{
  "time_shift_ms": 100,
  "hop_length": 160,
  "input": "log_mel",
  "channel_attention": "se",
  "kernel_size": 7,
  "init": "kaiming_normal",
  "optimizer": "soap",
  "beta2": 0.95,
  "precondition_frequency": 25,
  "max_precond_dim": 1024,
  "one_sided": false,
  "steps": 10100,
  "lr_schedule": "wsd",
  "adamw_weight_decay_other_params": 0.01
}
Rows from block 8 of a small multi-label audio tagger, named by matrix and row number. Rows with one number belong to one channel. Each number is 50 + 15 x the weight over its row's rms, rounded and kept within 0 to 99. All counts start at 0.
After each channel's rows are labels from the 100 clips, of 14848, where the channel reaches its highest value: "strongest on" is what is common among them. Only what is clearly more common there than usual is listed. The data: synthesised sound scenes: up to three everyday sounds over a background. In brackets: how many of the 100.
# convs0: first width-7 conv (model.blocks.8.convs.0.weight, 144x144x7, each kernel summed), inputs 72-143
# convs1: second width-7 conv (model.blocks.8.convs.1.weight, 144x144x7, transposed, each kernel summed), outputs 72-143

convs0.16:52 51 46 00 52 44 60 60 56 56 56 63 37 48 55 52 52 32 64 54 36 21 45 50 55 48 62 37 49 31 32 53 53 23 87 41 68 43 37 39 55 43 61 54 58 72 55 21 48 88 29 51 46 39 57 36 42 56 61 51 56 41 65 75 51 51 62 53 80 67 52 50
convs1.16:51 77 45 00 44 30 42 63 71 34 44 69 58 55 44 36 46 29 47 51 42 40 52 56 61 34 17 45 32 65 65 51 31 62 48 45 47 60 38 50 60 60 16 46 58 38 74 40 55 47 36 44 36 60 47 58 24 49 41 69 66 23 40 46 46 56 52 43 32 50 63 42
strongest on: reverberation (68); text has "reverberant" (68); typing (66); quiet level (62)

convs0.123:52 54 72 36 58 45 47 53 69 25 66 51 36 62 59 30 00 47 45 56 75 50 50 43 57 51 74 50 28 48 61 60 54 65 30 42 29 54 50 55 76 58 53 18 32 27 38 76 63 41 57 54 55 60 29 38 55 46 64 24 34 35 51 61 45 28 65 18 52 68 38 73
convs1.123:62 36 65 73 71 25 41 75 40 38 44 50 32 51 49 39 63 61 42 56 72 66 63 77 49 51 21 43 51 46 51 80 50 63 55 71 93 20 56 60 30 56 54 49 49 39 78 29 49 67 29 44 51 18 63 64 74 61 60 41 44 59 53 26 40 70 67 45 48 33 56 45
strongest on: number of sounds: 3 (60); coin spinning (40); explosion (33)

convs0.13:43 47 25 61 54 44 72 72 44 59 61 47 36 37 63 61 45 47 37 52 49 43 47 55 52 51 53 44 42 65 49 72 74 45 49 43 60 39 59 34 73 62 42 44 80 77 36 63 63 12 84 47 66 73 25 46 68 41 45 35 38 41 61 64 40 43 70 47 44 51 51 12
convs1.13:27 56 29 66 60 55 69 48 38 43 42 40 38 30 70 36 40 65 59 53 45 53 65 47 54 67 62 54 74 36 41 85 47 26 65 50 66 49 53 55 26 50 53 52 40 73 50 48 59 25 36 66 29 73 59 71 51 66 59 60 55 48 64 39 56 67 59 43 63 60 52 42
strongest on: thin (high-pass) (32)

convs0.136:34 43 35 43 59 41 70 46 57 54 58 46 10 63 49 45 46 56 24 43 46 64 64 27 85 35 70 48 60 40 36 53 28 19 63 49 25 84 65 52 38 26 54 36 67 56 36 37 58 24 40 47 48 61 66 52 42 26 59 47 59 52 46 62 31 65 37 37 32 45 22 53
convs1.136:53 62 57 50 39 44 60 28 50 29 47 45 48 47 49 72 40 83 36 63 40 57 39 48 18 54 18 64 35 55 50 53 52 71 56 39 63 37 54 56 33 45 52 75 48 57 58 49 63 80 32 51 61 32 33 31 51 85 30 56 64 54 54 14 58 58 36 44 43 69 47 44
strongest on: thin (high-pass) (28)

convs0.99:82 16 61 39 33 49 40 63 55 79 46 55 42 86 51 44 99 44 59 64 43 55 39 76 50 65 32 39 51 52 44 63 60 54 42 31 62 59 66 24 35 37 40 76 53 37 50 46 64 46 45 27 41 38 37 64 55 48 55 63 69 42 58 50 31 38 64 59 38 65 46 50
convs1.99:06 54 56 37 56 45 41 22 35 47 76 45 32 06 53 72 17 37 39 28 38 24 54 55 42 59 88 46 40 56 58 38 52 40 48 65 23 47 39 51 16 27 52 59 47 49 55 46 46 21 45 31 55 50 41 47 18 85 42 53 48 37 49 35 38 58 43 70 51 38 31 31
strongest on: car passing (46); first sound: car passing (30)

convs0.4:50 61 42 50 23 42 49 37 44 43 27 64 35 63 32 43 28 44 25 34 58 71 39 50 25 66 55 05 55 44 51 47 43 34 77 45 23 67 54 49 76 19 55 47 53 74 42 49 26 60 38 62 38 49 50 29 57 53 31 49 60 77 26 64 54 61 56 73 25 46 51 72
convs1.4:66 54 38 35 18 51 44 50 38 72 45 46 53 54 46 53 63 40 46 44 39 59 46 40 23 55 37 16 55 42 47 61 55 59 54 57 41 63 54 07 40 00 51 46 38 39 49 63 49 76 53 64 61 58 42 41 49 43 27 55 41 26 61 56 50 42 48 64 39 60 52 63
strongest on: beeping (71); first sound: beeping (31); clipping (28); text has "clipped" (28)

convs0.67:49 46 61 49 52 56 34 40 51 54 69 79 42 42 25 52 56 65 68 52 46 51 50 61 40 69 57 57 57 39 04 61 42 60 72 37 59 45 46 34 45 44 54 32 31 30 52 34 54 51 23 50 36 33 44 51 49 47 58 39 64 62 30 51 25 57 64 27 36 83 60 61
convs1.67:37 46 19 52 49 67 46 47 55 59 46 47 42 38 68 59 38 45 49 43 59 61 52 57 71 53 25 58 68 61 53 50 56 42 78 25 52 58 62 43 49 41 68 44 36 58 49 63 65 53 59 41 99 42 41 39 35 52 48 35 73 58 52 40 58 51 55 43 67 57 58 95
strongest on: thunder (100); first sound: thunder (56)

convs0.49:33 39 31 36 53 43 60 48 51 56 57 44 45 62 39 44 26 79 14 33 55 67 33 39 30 53 65 50 54 50 67 53 55 05 52 45 66 57 47 47 58 68 61 38 71 50 41 50 48 15 45 48 59 61 43 41 65 21 28 52 46 56 14 58 55 69 60 40 35 36 63 30
convs1.49:73 52 42 53 69 28 34 46 52 54 63 55 64 54 48 53 59 74 29 56 48 56 43 42 63 37 62 26 83 63 36 52 42 65 64 40 24 62 43 48 76 47 33 45 79 39 43 54 38 47 64 48 16 43 56 33 39 44 56 47 21 58 44 49 50 49 50 66 35 73 62 34
strongest on: car passing (100); first sound: car passing (50)

convs0.91:41 39 70 38 49 56 61 30 35 42 51 59 56 46 65 40 37 56 29 57 57 23 37 39 44 39 54 54 58 42 54 38 48 46 57 36 42 51 47 52 64 64 29 39 26 60 33 55 52 53 49 56 38 25 36 54 25 44 57 48 82 46 35 58 40 53 48 28 44 81 38 41
convs1.91:42 35 45 56 40 56 42 35 60 57 55 60 55 46 36 49 48 32 38 60 73 34 53 59 41 30 66 45 90 75 52 69 46 67 47 33 35 58 60 42 43 67 38 31 49 39 45 39 41 62 66 64 30 58 13 39 52 48 53 28 55 50 55 42 39 60 32 03 59 38 55 38
strongest on: car passing (100); first sound: car passing (39)

convs0.47:57 44 33 30 64 39 25 49 64 53 23 51 53 39 58 68 07 54 43 36 35 40 39 45 39 45 54 28 51 54 55 55 28 54 50 48 39 15 46 56 64 42 32 39 51 55 36 38 30 28 32 35 65 30 47 46 58 67 53 39 50 51 80 44 46 95 68 25 48 13 59 57
convs1.47:52 37 27 50 43 99 62 42 49 99 29 59 49 63 39 72 42 51 53 61 40 34 38 51 44 51 68 65 37 53 60 54 74 29 27 06 58 63 67 58 37 48 42 38 35 57 26 58 46 56 56 55 40 64 70 57 55 49 69 50 27 81 61 65 38 18 87 54 63 61 51 58
strongest on: beeping (57); clock ticking (45); first sound: beeping (31)

convs0.65:38 52 57 24 59 32 73 28 61 58 30 19 44 73 47 23 51 55 64 59 48 51 51 45 53 63 37 37 76 40 58 41 32 49 48 62 63 62 47 46 31 53 47 25 48 42 56 31 34 48 46 29 98 40 52 56 42 53 57 61 52 60 58 46 27 54 54 57 74 39 41 89
convs1.65:36 43 43 94 26 41 41 42 40 46 61 62 40 44 41 03 49 63 44 55 65 42 35 32 39 44 54 56 26 63 42 58 07 52 58 37 38 68 41 62 49 53 79 49 36 60 27 37 41 68 50 40 57 79 52 26 42 56 41 64 52 32 53 65 18 59 41 41 32 41 59 28
strongest on: thunder (46); doorbell (35); thin (high-pass) (34)

convs0.19:40 48 42 67 39 44 74 51 37 64 60 46 48 54 33 65 49 74 28 39 75 58 64 41 47 40 25 39 36 48 45 63 56 28 64 50 37 42 31 38 37 51 61 50 38 14 55 48 53 23 52 47 58 28 35 51 58 49 48 60 52 45 55 53 44 83 40 55 04 55 62 36
convs1.19:67 45 57 25 53 46 29 63 66 53 50 40 40 58 40 23 50 21 31 50 50 54 36 58 41 44 54 38 26 46 54 53 46 80 50 74 76 57 51 31 51 37 59 35 79 21 61 55 66 51 52 45 64 77 59 67 62 41 40 69 46 10 34 69 69 33 46 43 05 21 59 58
strongest on: reverberation (68); text has "reverberant" (68); footsteps (56); first sound: footsteps (34)

convs0.133:31 40 41 47 49 48 50 47 00 42 03 48 60 42 73 53 46 51 53 41 43 39 41 58 61 88 67 57 46 23 38 40 49 60 55 16 52 20 47 66 16 50 69 40 61 40 43 44 42 46 46 42 77 68 32 47 44 40 66 41 25 48 57 75 29 65 39 46 50 53 63 50
convs1.133:63 61 73 72 58 58 14 55 00 70 50 71 00 58 45 50 47 73 58 41 52 47 76 67 64 34 52 47 49 61 51 68 56 47 29 52 63 54 43 50 38 46 52 56 53 59 43 39 60 73 58 34 64 62 50 57 42 62 32 64 52 43 41 05 26 39 55 70 47 62 44 57
strongest on: reverberation (80); text has "room" (80); text has "reverberant" (80); wind (28)

convs0.53:75 31 58 41 22 51 46 35 44 54 43 32 60 46 43 29 63 41 40 74 37 46 60 46 46 48 78 66 35 59 62 59 50 18 41 59 65 71 34 38 15 35 53 47 48 27 44 52 46 45 55 37 59 43 00 57 52 34 42 40 59 37 48 45 71 46 42 73 71 40 63 55
convs1.53:23 46 51 37 52 47 45 46 59 54 44 57 70 53 47 62 42 34 44 23 66 39 68 26 47 64 37 44 41 42 51 47 62 57 36 57 43 29 66 57 75 43 45 32 54 66 46 18 31 73 61 75 39 47 55 73 51 30 44 37 54 31 47 61 44 58 50 45 47 36 28 62
strongest on: reverberation (81); text has "room" (81); text has "reverberant" (81); barking (74)

convs0.64:44 72 44 55 49 51 53 54 45 50 52 55 30 59 62 47 78 59 75 61 58 20 56 68 18 42 50 91 48 36 58 43 43 54 36 48 55 57 49 37 39 52 39 65 66 89 36 59 62 73 28 39 55 56 81 33 66 40 47 49 16 60 38 54 51 48 45 56 63 56 43 37
convs1.64:23 40 35 80 37 70 56 37 46 41 50 43 48 42 64 46 49 38 49 44 39 84 72 03 75 39 43 48 48 43 31 75 38 39 51 58 26 44 35 52 55 46 20 58 37 23 66 50 56 46 57 57 49 67 68 35 43 53 44 34 49 00 60 67 53 37 49 30 42 57 29 29
strongest on: fly buzzing (47); first sound: fly buzzing (32)

convs0.48:62 38 59 38 62 70 55 62 59 52 68 54 40 40 56 47 31 49 37 58 75 61 55 44 55 37 70 28 54 80 56 35 53 60 53 43 42 47 50 64 76 47 63 05 59 35 80 54 63 61 44 00 57 48 05 63 44 50 26 32 57 49 24 54 13 32 56 17 73 39 45 38
convs1.48:60 40 35 71 58 37 36 38 31 62 65 61 43 66 58 39 79 58 79 40 63 21 69 65 64 42 54 67 51 54 33 48 47 27 50 21 52 56 49 63 75 67 49 55 48 49 64 54 44 33 44 09 31 74 24 71 58 46 46 45 52 82 47 78 27 44 42 39 72 60 45 60
strongest on: car passing (64); first sound: car passing (42); vacuum cleaner (27)

convs0.43:34 38 50 24 25 44 51 49 44 40 48 31 54 44 42 54 55 35 69 55 60 53 45 64 69 49 64 55 63 73 46 52 56 60 40 34 53 57 47 47 45 25 64 77 57 42 45 44 60 38 34 02 50 56 61 43 52 72 80 57 30 64 44 45 44 26 43 74 45 39 43 38
convs1.43:53 57 57 61 59 45 54 55 57 99 25 31 38 67 49 50 40 46 43 49 61 32 47 40 22 38 30 26 62 14 58 42 26 48 30 49 38 45 60 75 39 38 48 12 34 44 60 61 42 58 38 29 50 69 41 39 42 55 29 32 66 34 34 55 20 49 58 28 58 55 50 51
strongest on: beeping (81); first sound: beeping (41)

convs0.121:60 62 29 68 57 78 58 52 49 54 63 37 43 40 34 51 34 58 39 55 57 52 57 36 27 60 65 61 21 37 33 41 33 61 63 58 20 34 53 51 78 35 51 48 46 62 57 44 59 36 52 65 56 46 58 59 45 42 44 33 58 38 81 32 44 26 59 36 42 43 53 64
convs1.121:33 35 41 61 35 76 72 51 81 64 42 41 56 34 73 25 76 28 55 52 43 50 25 52 37 55 49 79 48 49 52 72 28 50 55 32 53 70 42 56 58 67 68 66 48 58 49 46 56 40 47 56 49 34 50 40 62 43 58 24 47 60 56 77 68 57 43 47 61 60 53 75
strongest on: number of sounds: 3 (60); text has "noise" (39); fire crackling (29)

convs0.82:35 44 24 59 47 41 99 46 20 30 44 41 60 49 44 53 65 47 48 50 40 56 62 32 61 76 34 43 36 50 35 55 50 51 70 51 36 35 69 61 42 56 57 74 42 63 53 34 52 30 53 36 48 45 43 55 50 27 28 34 40 51 46 41 47 55 44 31 50 41 53 81
convs1.82:55 47 32 73 56 57 56 56 67 60 40 62 40 71 36 70 73 88 34 52 53 62 53 69 50 54 40 66 37 48 63 35 57 43 38 45 64 55 37 49 84 41 44 68 46 36 63 78 60 56 21 60 46 44 67 75 39 55 69 38 58 48 51 71 31 39 48 44 67 63 64 47
strongest on: thin (high-pass) (47); text has "noise" (37); phone ringing (27)